Weights of a small encoder-decoder audio transcriber: encoder width 128, 26041 training examples.
Rows from block 5 of the text decoder, named by matrix and row number. Rows with one number belong to one attention dimension. Each number is 500 + 25 x the weight over its row's rms, rounded and kept within 0 to 999. All counts start at 0. Numbers have three digits each. After the name is the row's rms in percent of the matrix's.
# q: attention query (decoder.blocks.5.attn.q.weight, 128x128), inputs 0-63
# k: attention key (decoder.blocks.5.attn.k.weight, 128x128), inputs 0-63
q.17 097:532478530538531494563532536480465441511421468495500529517477512529509491493494543498464530497449501479519495494443474492471482532515468500525513501483501482478481445522497452537537504487483513
k.17 102:495487504492460458501491526480497475487493495489503504524462496516497497529537510536532532470489483501522520555485536495467462486472485470514559523524486495492456482470481549488519511501515526
q.18 097:487524491513496507537483521498523483494498476469512516509508547506476492505500536448515482529496519445473486509504495507490511491503465507538482528486468477490519474499538501522527539543501521
k.18 098:491468525495474492518519516518566474488481517476522481514466522485468466515495537510497518506491459516487569514475529478483501512497527515490535532565528490506489461523478516511491509468480509
q.19 094:467546466507494525491469509522519508497448541539488517530511519481504465520499512505485475560525497503468499461524514534505480543508518479491483557502552520499465457482500514474500504468521483
k.19 105:486519502481532495509482520531490505522476491506503477500507435492504489543495527476571483554529510482504489466485504471473485461544509503455469526529541497488513509505540494471487559536526461
q.20 095:457486471482526481503479516509538435491532489471492511503543517498511518505484504469489526504482441483490496485496525509525518504517487492497514484449531511505500515509465505512516467528487501
k.20 087:473506534545484511482508495497534511470470503509515441500504497471527481494501511476561521497460460495482505469542474517544498487480550520490507491513523490491502505512527531520515485496532468
q.21 105:482497531481516509493476467476458495471527497465495496512534529495499482471489475541457510480494522500541481495454515490470492517461501493499464501493440485507489547499526515467505469472483462
k.21 104:535494535500475504491542498487439477493515495526508473539482501493480504499481472546503475467511534499495522552477483512421488492470509496519519506490477469487487528503468447519477525499497509
q.22 103:495503536493511511502510477501511489464500491502493542479488467523540490461477504466503482518535467520521481469518509485496531477505528508527468463523537520449518476544471513480548495486493515
k.22 104:529514482496503497484514513499494487456473477508460489483505483525538502495523514487516475484557505510486523489490514453462549504501529489523492529520487531529546506492546522506481502488509497
q.23 108:467501531495523495489496488514490543486525539507514508447496524458487589471520445507510487560481505512538542501483488498504502494528510456496478529543492505479491523474498492511438547540485515
k.23 110:506493499542519499543451480522509471507513527485441503444478502515491477510472540542479515487485507498481555476490511481532503558530505467506513554498517522505527556535511499493498500493499503
q.24 104:534513485482534503511497460507518521506533523497516535519495490483469493520476445461481521464497519476530502483519470514489447462515510535455483465525475516494504514520485500435508485471468531
k.24 107:482516472486520522516459499491494522463479510495513541466520483482493515524496508533476458430501521487503535479487515520527545536491505516489484503462484524544496503517426467496478478530529484
q.25 097:520505533475507551472516546526524518544501519511525481503527499439517477526497462519531495514480490519522515553512497522469497516485478465519515472473485529547453503496506541449460487523496477
k.25 100:497480493468529506511515533480463466524508478497491495482522490504477489466464507546509527529498500486534521501480483499509481515469485493527518474501455526501486499499556502478534535507475557
q.26 101:483510495527515492515527530506497529512476509515513488483459458510517504499488465523514485508431451503488460480513505468483458517536549534465517496481469503504522472492516485467470508470476539
k.26 098:496511471526490508521548530472525550563502481511498497490507499523512474524530516533483499488483505508483496508516521497506444506556506525486525498501502510529501549461518534491470482544516508
q.27 093:490552508516520484488535522497530475459471489489526489503511498499547535467458520514520526524538474471500504546491518487552450521496529486493489547538501498467510514502507493537518499494478533
k.27 101:503480499492534522487491471492504472477469474505500487481480488488505527504516534497448509479461493465459511545536502497505529482510503490511513490490510506485489525476479493494525476514565508
q.28 100:504550520485536473523482487467534486468560493489510436495516483490467448512500509510500559482497494465517485512507558507492499479526472525493536486504510475558498488547475543547500491470497458
k.28 096:460476469495523489490515472535474476482534530505477501479489501476506445500491495466517503477486518507483564529472541537493477464450492513522485488487430505473518473479472497501453452495466499
q.29 105:474565494481469511489543506518515513488538502505487499450468506469528494545488478542523471458524498531520497487501547521498529511519517498484500462501514497533508471517554513503475467486458498
k.29 102:492547510455521505474499519513499459510489505497490492485544500513495438507490506483503471484490502480460493508509509519551512483461492490506526468531516507483526481500500534517551527517499528
q.30 107:492507538505475484473511509466495486481530528505477476529506505517510499463528492481495527490455518528531457510458527511478492490486519546487552491510488513487527449505496493533525497486467520
k.30 104:521574505500494550475477488451513509536527523507491514531488531474531465449485480501519518448504461474472516551508481459494512489509516513450466499452477464521514453496497525494480513509498510
q.31 109:477487509487510555530475502462503482465509508518494497466503513483483506543518521484554508517498508477485501532483516498456506490512539483512486506526540486502534557556490550518525536533530452
k.31 096:528467517562500505496494497491457509443504516463537490493488487522504486483488461530491538478535498481490503477493536491484466481472504472519464514524472491473478488490524491492447462457510512
q.32 102:538489513537477505469502508507473482510482521502524473527501518466469529514510517426481477568473502470511492501495497470496492553496483510450518505473484485507540492515541490498511481517531501
k.32 103:549477506512497461510503469455497534528493523481552474493536507474540513534535491495507516488482489498521496494493509511510492548513460482514542487532483480525520467559518537500525490502483487
q.33 110:504525495496487487477537504493494494504492526496468468539465430516513496494536509460480457515524462527490471468537470513494488464510518549522491500487522518516475472487491491534527504491502515
k.33 106:512522504463485487480514501488449471512516498465492502493511511477541517467484463474548463500532491497555449490497460509533527462520503544489522513482504461484506502474497518498489515481520564
q.34 112:458526483455511525548505503536509506440521492480483482467527474526505506503526490490509500500535532492502472538497476472484494480496468512467479498562526492521501518485462513495497492504478519
k.34 107:467518521488457487529526508494511547484500492510510482458495473501496504519511497492539468507498498508455532539523544480511512496535535539507515495488502514524513454559495523530467481483457476
q.35 089:510489539535518498549530533471528493505469502476531480511481479477528516488534533471464457522520535476480510480477516515518488460511482482487491492508515481509446495534506477501546496509492479
k.35 086:526480489512466472484503540506492489493504485490496546440534484470453526511487430469496516527486497515518549513503500516504515483490511486514493523537461513456486479506489480514504520486498514
q.36 115:532498483500489547511532517496502542464500503508498486520502463464467505487488482499523523506498503507537526527491483468556491563491498506544547534477524487448495521514518514532522542487543513
k.36 107:512488531537473538451496512469492477493509552471464536525488493515538486478526505482481519495522475439489520494467531514518492528514489465478467481484529531518545480500532511530514488524513493
q.37 107:526497528461526534488504476502508504538453513475487542507534488530484525494524516502510493543537498507522486548458500509499508523502487444475464524466508536459469496503520521534469523518483494
k.37 094:518491524500452488556436448475504499523512501493512517503531510530470506505522565481500550511465485508523505511474515534506529518492517480435510484477481506477519510529513505529525478518509485
q.38 102:525449474518523499491520504473489485486498508488471489481529490544524497497496525490526492511477526512474507516498506455542526521527490520495489518508468502545539485487598530490491457498525528
k.38 104:495515509510513494450518522483452484508500466466496450487528514508446483495481515488493479471467515529525514499503507533510527495480450472511527450531493464529507456532545472521562492499510565
q.39 096:440492529485504527531509494464509498502453516511502518522478485522526496545490533510475548558528524497504469485495487486552465496493509492516540492493499533492507478512517456490496516521503520
k.39 090:509504508473518545490513554552504492477478471492494501491516537509546511521498540427488511560512525467493508510518509449519526503549463497506502502532562492509483498486535555500509483510532512
q.40 096:541495515523548514486533510479488514519476518481538499478478502470487456503515496495463497527469505520511475495517527499471490527461436497509445544448469477499513505535469518484466506500475492
k.40 090:504486528510505519469477511461518496531507480479491498488480431484499530528480494530499527505448500505470478517496534513480485494527478467492506478486502504475457495511510467463504538475481517
q.41 096:448472512532465555471494528493486478500513485493512489487493518508489481493553470486499505505512484497541478483475525509528504478490501521504500521481482489472501480509544548509543492540498464
k.41 100:496447548497525508516559494514473474497440495467499485491483459497496496542487485462506476457504521485466486470495479445481516522541530467495501474525471500505496528506512503493538492495476527
q.42 089:518538494455520494469482495459508450489486433528481545529533556468515480438523496501536481492485488464483542548479569494503516496482490547571510460512492504500511503512481491488524513470501503
k.42 085:517524487493433516515481474482498482521497543504475504578524463507528538503480470478475475485467477470481494530510493539494474490476491511507459488529510476509560502502491456462502486502516530
q.43 105:471531547477541475477510462502511505494516543475482477532521444483485498529499517499549534508501472519523494478467475521461516549472483534475471509527547497494512507522562541474506500497495531
k.43 100:521499516503505506536494506436451489467516513507475473484472485495488461484511514499468495500507551495494513489531516482475523526536480509477516487494490471526509496567527511509466544484484501
q.44 094:532482531483510462530519573517510485492524469476504501516486514514528512537512537459494468536507493492541536506493529518515504558477487505529477492520549513529482519494481517516458494512537467
k.44 099:519502519490561519509539534478502520493514510475480511481505517537480514504525477489523534494490462534476474508533549464473501503480510527526506463489517493455515517481529473534492538512509499
q.45 112:510463526510554518498505502487480505471520514469484485478509512492504508523501504495458481470477480493472537531479499484488493490504502503514505548532468514519486486499474479524522493505492563
k.45 111:465538495517524484511494484529560506539497505487455520537465499496513484477525498497478472491512501521440549554507497515517552508529509446506462523513499506514486504489445490487504457485478543
q.46 113:493504531543527521468484545508485492511488522525494515480540515496533528490504509492493482539543463439475527502528503469495474440488507506509478500510497530487499468497492539541503513509499470
k.46 102:527494501507523483503521495521529489525479474486492492458499451504513552506531520552528510492525500476517465480505474538539461519528513478480519538518489508447497500453516501455470501547534511
q.47 092:517509524469520506522472482494529520506525481527496545518501519547490532448556443486521503535459466511499512500498525510476540449484550521482530504514480482499509508507471508472479459514489469
k.47 092:516496532512497495545456466453502529516524492510512498467528512481542504493507526498470469464502472536474511490516478522525464491543527528466492528490488483542508501498528502477522428489466487
q.48 106:535469514478502466506475491548476470558494509521493472467480510478477453505498492538485476447481505475495498472483525545493500490461490512470525478446530441473500495521513533504515491510467475
k.48 111:504500455526495492516483511493498507513484524532515508570458529482510571538526470525463511496495527527540508456479527520495447466483488450474493478476519514478507528501492481532488504505508486
q.49 100:489488502499526480511490496488537475520487473495522505509544482452493477482485529484496475493520452477527509515484539482518485503470500495485499439458539506500545483537503480500538498511484510
k.49 095:547535521522483472463488527473499550476508454519507502507506512498522512546509493524495485496484510516491554475503501506523524514497466489489530502483502484552516504522487542522481513497545473
q.50 099:475449507509506538495498482513503544525497494540446526482507515522524468516525553493513496477519508489484496506526510536501526501551481499521485497499513484496483485536490499517510524502520518
k.50 109:483512504508461542542448516522542466502503519466501463525491509479495502501511477516473501535505530524530490474483488520519502484514435483463495470493498509497551465457497510473484529496542553
q.51 095:464545493489483500488494502519465492522499458504474483441501498519483458462508511494505493507524531492513487506478530550546502456510480495508533511486520545521506490513482484451448523494458516
k.51 090:465495486490462534503504507453507463452548503487517503483525483502514493445493478489479528473504458488467477483469510469523494489471491501441527468489511518441505508485474470495524532516468504
q.52 095:490514496489453502522513502571491496515501449532514477493542501480468470482499515466510481518544519519489499481499488475505515515440505518470542504496528450467483487521526510495532480472512487
k.52 088:482455502488425534478495538499524491446479458484500459484558487495509540523510489488515470505515506446541474501509478481486509505518507465486499526493519508477470515488489529493475499561504490
q.53 108:500489490468487508476492460513485534519526499495498511530529463499513512469461475482549454499480529486484523486552520516485540508534503485495459467491497489529473532480474481523480523506491563
k.53 102:523514520477489504524494449460522489473518550528526519517503532476508515465486482483505487501504514493492466489509469512475481527467519512508493498480517485537520515499535519479490531488467511
q.54 107:458527526487498520508517519502501509493513460506530529484532553502525492506503517523542498517496558447539476518440522460546478473503455508485513501476527450490518482524502522505475499504483483
k.54 105:543458549469479496503489526495495512472459490474481493463513500527484511474478522478491482464518497480481524452485492471536509461504474477476498498560515527471555492517531482520528457483466491
q.55 109:522464471506575491471493525481528494526471561476517497480510508478485510514525495480484483512499474453489524514536509513469476489481472475453465517476487512473501514485497523502463536516506506
k.55 108:519479478475533504526523489511499475493510509506525513507475538482448515514499556479450517514483490503513508509524539505485481498496447444468471507506476526483507548478497503486528546545541517
q.56 091:508504538530493472492483512507473465491499461532525516483535533449507510492468498460476488494500505490472517512415504532514466525472536496483512477475487556516468503471508499501488495481540491
k.56 106:459564501554489525492532515461455456471492476521489511519508514498489491465502528508495503450520481493514456527501541518522493497507513492459494502492515454480451496488509531503493513486497472
q.57 113:564511517512525539510497491512501490515461470520504511494472492454499486504509509497547507470502512439522476514510473541474497451543500486469454520518527527434521506452481483525509492500511517
k.57 107:545491519510500504538502478476457488468475503494522496540475481490470526485519523494488515481479498498542466515481513525486475523507476546491520523495468561498505573450450487498488496490503526
q.58 101:505506492481488552486477481521498502469475517496533510512450493472516513486520533464570543502496465533451486543472486530504509498524517473541500467536495536510517509483527511533526543507534502
k.58 106:497492490534517560537511514566506505510542520467480501483522485550501481526446513475492499480488466513537485509464516508464504523504517537518500524587508517486472482517489480500494476529496560
q.59 102:493542478476556511497481493494602472500458501506497533480501494537544486525524465468491465512500493467491476542492478532509491494500527463529473511509530460476494519481502487529496505464487533
k.59 097:501512485509537460509536486486510475495427503508515476504509498472498494528517516483525479532505507444477538510543517488480461477461484520523508499547504491540523496473461509494440502506505511
q.60 110:497538468468489518494451495513514472533526529432488547506499509492512457524530467503485497496491526475465514458502502491494517541552506509499476500540509494476512493567503494455533510552528477
k.60 104:463461538506472453536500489558518518505503464517494533513522493469484495529516483497513523508478445446460487506481512457447502467511535487466508504486499559521497517494468495497501490500479503
q.61 101:481514564492501507528519545504470506487467529487487445508502534486524498491530511505470477522501488464528503484490526500508528555492505524522466504474503546463458498539539514548520504544474473
k.61 096:504492536484470509478540483463525496552465455482502457524493501498497528505553480529503543510503521481512477502533548502481527506480484494456461536502547531475477485475513487516493513505514502
q.62 091:484494495515513497523511506430486478502464510458491488545487516496473485514496508536520545470453485503508533493495516489501506511452506517557518481485476444542513460523527522487478490470511495
k.62 100:504490486498542488514502509477552513508488515527521477506456475494507477481466485504502467513541509534520514504444512460540510518483507501576473491533484442487514481456499503522515515455517482
q.63 099:467499515506529519521487531507491508486500522463551486487503506491518519491488506531520515473480475490516511496460492498512559562503504445508474529501511511498467559519504500535478471570506493
k.63 091:474436511475525487494531508515478540553533526495539480528482497518467475495536508498482463487477498498497491526498510518476519508481512503544512483520533496479456544479509489534492468477494470
q.64 082:490472457516531501535494483506507531501488504476461507490486496445494472497479508471498505519527538468497501502507497499515531469482524510449558454558519518480479492529501496495517517529539547
k.64 083:521455464517470552554480495495473519495480498545525508507513493505555451570516542479480514555472514486483518512524522520488492468489511476465505515491502461496488536517510531524479499506504499
q.65 099:500486515519484525509528472503497521506491525509496501509489516457450458467566511492469494504559463560495540504476479522491465462521480504485481549513504487534481480499502465450551514538512508
k.65 101:449463507508521520481476523490478509523516521505468494506488511492484469497536469495555523493495503538482512457490484546510482531502460518558468529493514508528469482485529520460491536467480489
q.66 094:534469503483529500463532491506482496488517535472490534495497493514514507513479485535472473514503498474491463490529480528502514480524506491485499506462462494527483501520531512477462568469485506
k.66 101:483517451546524514533477483503504534502526506517510478526501471500500496497500477503480473469481523514495501528523457448503534459500485494460508498501450475494511494445480522552438516455489522
q.67 097:561478486495484481493496465542500508505499523479466485512477476502504529518485505515561464481525557469494548483515470519491501487527491543462469509511479524522490511486519497524479498488499540
k.67 111:528508450538535505493495515466519536528515489537499505445500515496502525515529468452442473545498529449492477485486483518455508497525459521451489496525499494485512494474486515505497482495526501
q.68 090:532492471490497485438517471473448544481490508486503522505505478522533512475504484513475468486520549519491487481498465515528521477513491443542491513487510453563527509518497495472471518502524492
k.68 090:467501462530490532498489495508488530512549534497511525508508496512505449514466479518481446488485506490538477482482503493481510491488481543500509491510512498516522488550476472505484512508521494
q.69 106:469473524476470499514499508466489501464503498543504522454505511458529518468436507525518512521494462443498517506487522509487547524516513458502517474488459502501525503565512526469501520511502489
k.69 105:541485465471474470551514485510495517489517513543516489486476485475499497538481471512559452466499525522541524499485517472516483524504492493499532537490461466505510507493487514522487511476504463
q.70 090:491489518506556545494522514471499483555521472464470545525517497518538507480491481523491499507489548520505482503485492484473520488530482472488478518557474508505518505491507512529493511517460511
k.70 100:523522515481506467501577516498481539532512513490548476457496516524516540473503518505475470497512545498516510538476534522484523505493505546474499489517530448532454499547488489470491509454491524
q.71 101:509526502456526503480496511514485509549477518489499494511471485519498519524537528527540454521488507518505439487506486509521465474489466545511482544442516520525509575506491484529504479515487540
k.71 106:461498511551507493502502483511516482487446514534488470501462496486526550511508489494461488504482497543452497521503475560510527490504459508423497484551535510519521481499481499496531508498480478
q.72 105:524524521508482472499491490445464494482484490470553500454554502503530495518478488495506541460498518517516517520505490499467527490464515476510536437483530505512482488493497472500490467547480465
k.72 109:517522557471478523510510497532479479486498516497520557529539469517498506509473506528487504439524468475514464482495525497457505471481533501517513514451492491485485550493460519552453500494505489
q.73 101:477523452503471499508500520511517569465494484536491441474502488506472497463495448432476494489520496474472539485490525464485494462474492493495513520495511502509493485510497513466512521537525476
k.73 097:511469509456496552501482525512508495496452530481512463494487497484507469484515530540513537537488471492478534553487525505507445525524503464527476488464498490503543483488483503511465494519511498
q.74 101:471500565543463512499500531494517527553490490521487465483547515512486534506551513537493513499550514466466477499547506502511472469519511503515500491482509556502456458485511474472486492529508489
k.74 095:485518496499505486528512497551532469497523471491507501449490511488505473509507489486522483540518467553537467520472493474507483493510478486498488485515546508467445508457516482480525494552495539
q.75 097:554499497520479528501514493537488511472523521475513508502494486501527512507507466429487544500509509485492476514528472526524565532485504473499480541477423471494536469516458519499514489482481534
k.75 100:481485528498468500505490492463455457438506515497481502513504525527509501486511496523509498473513521469532464514490515497556523503481462466555513497461526517527528446546487483516527494514470504
q.76 085:448502476454534496513479498499529452490510488550518493554478540495479527475508516548485503501524461466510550502527483479521505528495502501496494471497508492465529514528523483510512475485489495
k.76 085:541481573528524488491522503517499443472480509514494485478506514500499500494541499495519552478475504489501548509535506486507505527495506536527483497521461493484520505493507498538496525524518474
q.77 095:465488514484521512467473453503525527515490531477464493513463476456462521495509506501531448535504523468552525511510512514471459480502521540537491534469473474486524502499488512527488488530453516
k.77 094:507481481500533469493489531537536458492524495493489476548490554509511487549516495545449478529511490497463533473475470515488525526507506509505486508545489425501507529536487503485503490485490528
q.78 096:533480466499484498481529429511491482487562486474451503507488501478503506553462498481537507494496518502504487498507519474493515468506474470501441529470504459531552559474488528528470519474513553
k.78 096:505503449537524481511487508451491513523501497466523473525474494521511464489504514523454485506441522470508484536447496508490490535487450519470521514489510465539515478492495509528517517510547515
q.79 101:553502510533529515478472520533469505541470486484515524493510506511525498500463473495518484514492499491527493500476470485465490526523511521502496473475510469468500495495482520497470522514516464
k.79 100:493524479490490483490522486520468557546487535482503477511525493548489550478483488536482439546519502515484505511490511479456506471503518539473449539508507501497487506545504517470474533490495504
q.80 099:494502529470470522516475487501569522502505501516486489415521525516504465519552512518480524540489508529471515562462519513502484494453505513488504487460520520502560503523518470483493549490495517
k.80 107:499466527476512476478502539450513514468509486482492511477472495508476458505512500527476556432512503496487514464516465453500503542499500495502528537490482560468496480459536511487470501485533481
q.81 111:509502486488522501517478474549517501492505517546510484477526462493478496478521514473464519482518476464506490486530525504486525528495478472518459511591535510504465472516466543506515472501503511
k.81 109:537496495479490488528492502503527495469489479493505506475469566457512483485505489516516485468522463454508507473501508535497482491503529488497509556515494511537502559467480474508488467558494469
q.82 086:552497546549508469480551471525501521479484490493474530477463470491470485467487491506497490471495521536503475476512464472512499524513493509525473498507482461538492518452481462486501494536527521
k.82 100:506518490517458498529512529532500481553546502508489466547552508503481524489501531505490518513503485483528491471444473548500490551502473544494477469478498484502484499552490527512535500490468490
q.83 096:507519526468515471495455491476512566474500532514500529511483525470503488489492481503522487493508507501467489541513507514503495462466499469491507492481494527532494471562529458460512481447495516
k.83 105:503488488444477474479511521512511478519525481489503499535474508504521504540534520463524541514531481513566506465476511498482505479511506483537496528510496492496493500535517505540505480494533433
q.84 081:534504495499493485528493472526504474519497462513504480498493566524521516485483493474490539479466523513561535517466533501464528478548493486499476452494510479469495514490452483550475472453523501
k.84 083:499502481487483555474495462502529539481465516517474499495515451475485513505519447531510499546505431529489550482501507492493504484541483494525565517485514493501516514518509540537528479529505544
q.85 106:512528459471488527461492524537492545500467501521464519535461567514462533489488491491489501482488509478487479521499480481505488504512523517499460500490485509505505474487493510520467530545499487
k.85 122:435552481495481478514525503516487498519498514467502507479512475482523491490493497517513538529488539554525527480504485522524499484473487444505524492499514491500501532513508479490544459509535534
q.86 106:488528531512538506507479540522470519495479488480533556516542521475559512490471512538516438442503485506504479492545477484494521483482521496508509479542512508520474509484463508510485500503459476
k.86 109:499539440518528500497531472479461491575498506488527465496509461514493500514512526482508494484484481517485497537541517480549494465478540527498524500481526435516491500498509477469471529498544523
q.87 102:474512490497503519519489499537485500477517506544504536533473462494516493541469485480493501526480472546497517482484453457516517490552468470515520496490511480472523516527507510492536485499500501
k.87 118:477527490472497531499523505484490507511492506478501495505504519508514545496485538503535474521518485512486457528485498499473484463463511528533476488513499546525526505501532538471524506495463515
q.88 086:516502492489538501530491459549505521462501536484467514492490427444477518461551513530532502510522529485530486496531523519500503469521504500493544512511520510477533440482467502488490507478512466
k.88 090:489506524509524512508519487519505440472466486470545500482506511496502475479499478494506445507514457489521492473531484480516505491500485481527488545545488536498514515515496494504475484531505459
q.89 092:513470502477519497479493462505493462492469477508491464513487507499555479531479464489556501495559549503506513503471511511488516538476476469547468513506474488543517527482506490485518456491477501
k.89 093:486486531498448508519465499453478513505487530484499530488474496507495551499525504520500466519509520483498495529468494518518512514496503496496511495511556515522480503522492540514509484447460516
q.90 094:518444464446491521484500501479489521488472539526483514503508466506488465512477446537515490492494508493513486501467527550479478501524518480477506488542519495538495544483506500459495507484496521
k.90 106:494512513495542501477468472468498494511517476482518460488503467530494497529519472483496489497530461488518516464513484485493478564494522481451503475496536480460502504515486546513488508500470514
q.91 107:511510524505534500558510519503503512461485500451514550565546535481527501491494522486508473523531496494540510464507499498460463492518525466548494504511511514503532512479470554476535524533485498
k.91 103:488556454480510535505507522505484529501515498471533490513526513509522549515508536517482460506501513527493491485560520532540490473511519539523481511526523438545492495511499463470452534494509533
q.92 087:473515498480448480495546435517464480545490486503503491499494512477522529473530493488505461509474502509494480497521484503509509505471507513516500488513527489482451490487533560492511520547454460
k.92 091:529500526494511494543514494458494513521517461525500549508549506491453459465454505528473520475473507511473553533498505527489531498494537492470464517519455481516498532533489487551493495494477502
q.93 088:478508491430504511474514473515501476523477519537535540451472514521545474512477457511505503515488527488487499517519482512501528496537494470478469473542535563496521523473490456496487488535489476
k.93 092:522458515500526477490527463447545485484519473467522507502501496488440516506484467480488543438524466513478533469503475471465519507526493454525495501468485494520534498528499527514474524544521524
q.94 095:507467512444488476506513441491496520482482464476508495477527521456483529525474521530511509495533499518522504525490523562463521497493493473505521495541535504508501491535533513497479536434476492
k.94 096:507482497514503523446504496483540475503495486553474509460551488473464465504537444479479501471501471502464500463534515556470470501514552461460533513530498515484511490503529471494521505494488496
q.95 094:489489530484470476586521537526507485517499493518511475489532490520509455506476528454486513487499465513512521547528516531481490517504528503520461514484473535488486522519526549491520520469511508
k.95 098:489502509501528486471476508469506488489459539505465493506490505511487473510483536493494507498489498526496468498541531544524489515500488496504527487514488506513460458479521525516457554519506499
q.96 111:538450488510510470496540530513534507526505537486488520512520500513509531551457406503482544526467506458513512468539494507482469462497482475526513505503480499492493482506486495507484514495524511
k.96 130:471509481519491509533510486530516493548462495502527504539511490486498522522469552503445450534485471492484485499465479494520493509458515512480518552459514531447501468520524478515534434523498559
q.97 083:504503450525542514539525503502501487456469518473528470485475493499532476469496475538550483513498478479481512482463489484558490520559527487552477442526532549504467537485520537499487487480500466
k.97 103:535477480456468489481506542511512504483524530547482511528473500478520495510483500536512478553497519504490512548530509462478531499553493459545538495500529533484489472498507495491520507505492478
q.98 112:464491516533487448532468508480506455476496507526494479503541488500531540510520482484496472511542480507482555472520517509516512467487481538510496537496511453495536470450505490507510522486534488
k.98 118:481567471482526479475548490531507524510472486497478475515545477497490495511493522476519455487506470489507526501507443441504499526425539510489522512461519516481476497513533520505528483480540504
q.99 101:510484482520507499470520492503542480539478499527534476502514481475509509498520487461545469520523543511462524484491524480483506510486479525464500499510541479515516494466548509480433508479533450
k.99 092:472550530510562466514551468500471478510483525521489481511500525533512518507526540494519479499485526541522508551497503491479541540525485515562529508442510451500532477532542514513509541516500496
q.100 114:472535516478513502480488488422499512509490512503516529506517482526491508529485533482493511499528483503513501519482506497472518492485533451513487494501511495451466510552494490536422518511469483
k.100 113:501459517522501534463507491491467495523521523463516504475502506507475534512493431508526527516516529531537513448542503517479501504500522504498468498554482481498536506497550534519441547497507530
q.101 095:528514498505506490496530522547483524476523527532497503511515496491477505555480479482455490454459483486511474507518470542545469501527502537508498501519491504486504511500505508499490497491491581
k.101 096:476495535502499532520506491551491502502535512519553509493519547490486481517499497487430537484494465467472492486495474514474509519461538508498471503474511503445512514474490476494449465492523519
q.102 097:494484524532453480496489504512494520490490533561495467502526521497502507490540502487481494471490520500559504556494519520495500507530525513470520472542511522492526504463511493516505501461524522
k.102 096:530501500488467473500493522490484496496504468523507502567489468485464459515473519501464481495498504498528521489504484464506434528475501487547508508468473466516532531503499506516459529501511525
q.103 094:505528501543488501525505501500568461441485482492499531450492538506503490496447495497463496523501528482474464531491528515516487509489547547498499488538483536488512511486483459498473528515495469
k.103 098:507480490506484465450472516547512468489525505497490471510482469494491497474485465492535480497530521518542530543505524460461541453546515487524469524486539529507548467464509508533519525509501491
q.104 111:536518481562531470520528507470521471491463484566516488449506529499501506541518503531499482521503502516516461464486486454506532502520511509511556495543507481462547511465520502508481516519483480
k.104 109:544473538493524462486537511491512476486517491487502488506474486483503503514496478501535478457469521511555560523506502523518517526474499452542506544490515499488508495532510521509530506487486534
q.105 094:525491516515463496501504447524518527486469508526489481507481490468502487472455480506521496512490472490490490497451524489499502486513481500537480520546498519526497516495459517513503499497490503
k.105 092:482534474503432510484437507484465528497496482487492504552498490514543453478488520499534502479489480457503487501506451507487536453506455512480495520434445497540465446518555515491537519510509509
q.106 091:495504502530478470486461522508507478512459494469513472514506476460489478495494463472507502508526515516501535474489523533511534478459503489527526513531517465508478532544492444497461515461488524
k.106 082:490494483489495485495519485453469522496504533506496535477513486507483520484522481528484481450502545508514521480475463519430497511470450576485511494481486436506519544475495474497478509478499454
q.107 112:498498531519493491516479446477493501498528475485512475463494497469536486491525505475530507466449510493494509499483491541499530472476449529479501499541516468516541511536526486472515495488486476
k.107 093:489541442522532491498507488499501524486486497493482489549548506510514496467501469511526466467523491494523476444509494472447482498508492502514515495504510548495442517527488512489505487521480499
q.108 086:546491500469526459493474495487495508504522504476491480491499513540492539492506508491511477485483487487516469449502448480548514505515499502507533500519509519481510527492513505506507510553466515
k.108 089:510454509539539484449457518448484507505518530492514492487529480489507514442478496501481553489491471497507546532511506482481484483488480493457510502556517483476474464506479477504468526470534535
q.109 093:498480432478484497467507507532496482480489474521519463497474499465495480489532496526493518521526502546513534490522496478496499489516461518495493522538493451475468529551465511499520467483531502
k.109 088:508504489501481477499512466480502513527562522499481512535484538516515528485529527516423511491511522517498485494497460501481455504461484540459521501462497484484480514475497477487496490548511492
q.110 117:465489504527512484487498497490534501525511528533491517470496492527530515490506451573467524550497485487537520473496519477490480521490459504488506548473513491498548487470508494502484445499456517
k.110 120:477517505488498510493471496513500455532500516532499521511506490526523548484491511491527505511537521484505462468471492449513510501495488495517474499530494527489511518565501524480478464450502527
q.111 100:517501491492492496525486501459464482507502478518491517472500537530505535499488537523460552493486500519519488480521530458495468514487477450504525502551516500496520514496483513456467467493486493
k.111 110:510458517477486460482534489497500476486504522461477497481461461497489469486516515485525494466472504539512520440508494483490481544452499512484483531481465495497504534480529507501512528522486545
q.112 114:487507486566466517531478454532520506484485493481500478540482485484524501482491474462509478503533496505531480507541483507499479481461492537500475490471509476504517506464530553477530438492489579
k.112 118:519495533485484543483460480539514511464467506517489471504541465469545504514498543500483483537520543499517529522494518499521511474519462471497497498491532522501461488534529495491483483539445519
q.113 105:486500488485502479488534473499483550528443500500532523515503513507511530460475525480501423486473509512524502515510544486530503484473526496512497495485499496521550516494479488522476488537530493
k.113 105:534531479515495501508484460517488480493511482530486496552537448506542501510490534504500462510503519455503491505484560521460515462488510466508480531549528461537514517499538472480536470514534461
q.114 104:533527495477510444518504507530493479519495502503489537512513492525518526512452553483547493505482483498491434512484504518459474485540484502493461509502469556495483520491479481450459521497487486
k.114 103:529506516525479475461524510530470500545488495494547481530526468489545486526503494502498465544511521484549502524502498477488521506462512516509505507469535485543477504445510451513461518511533492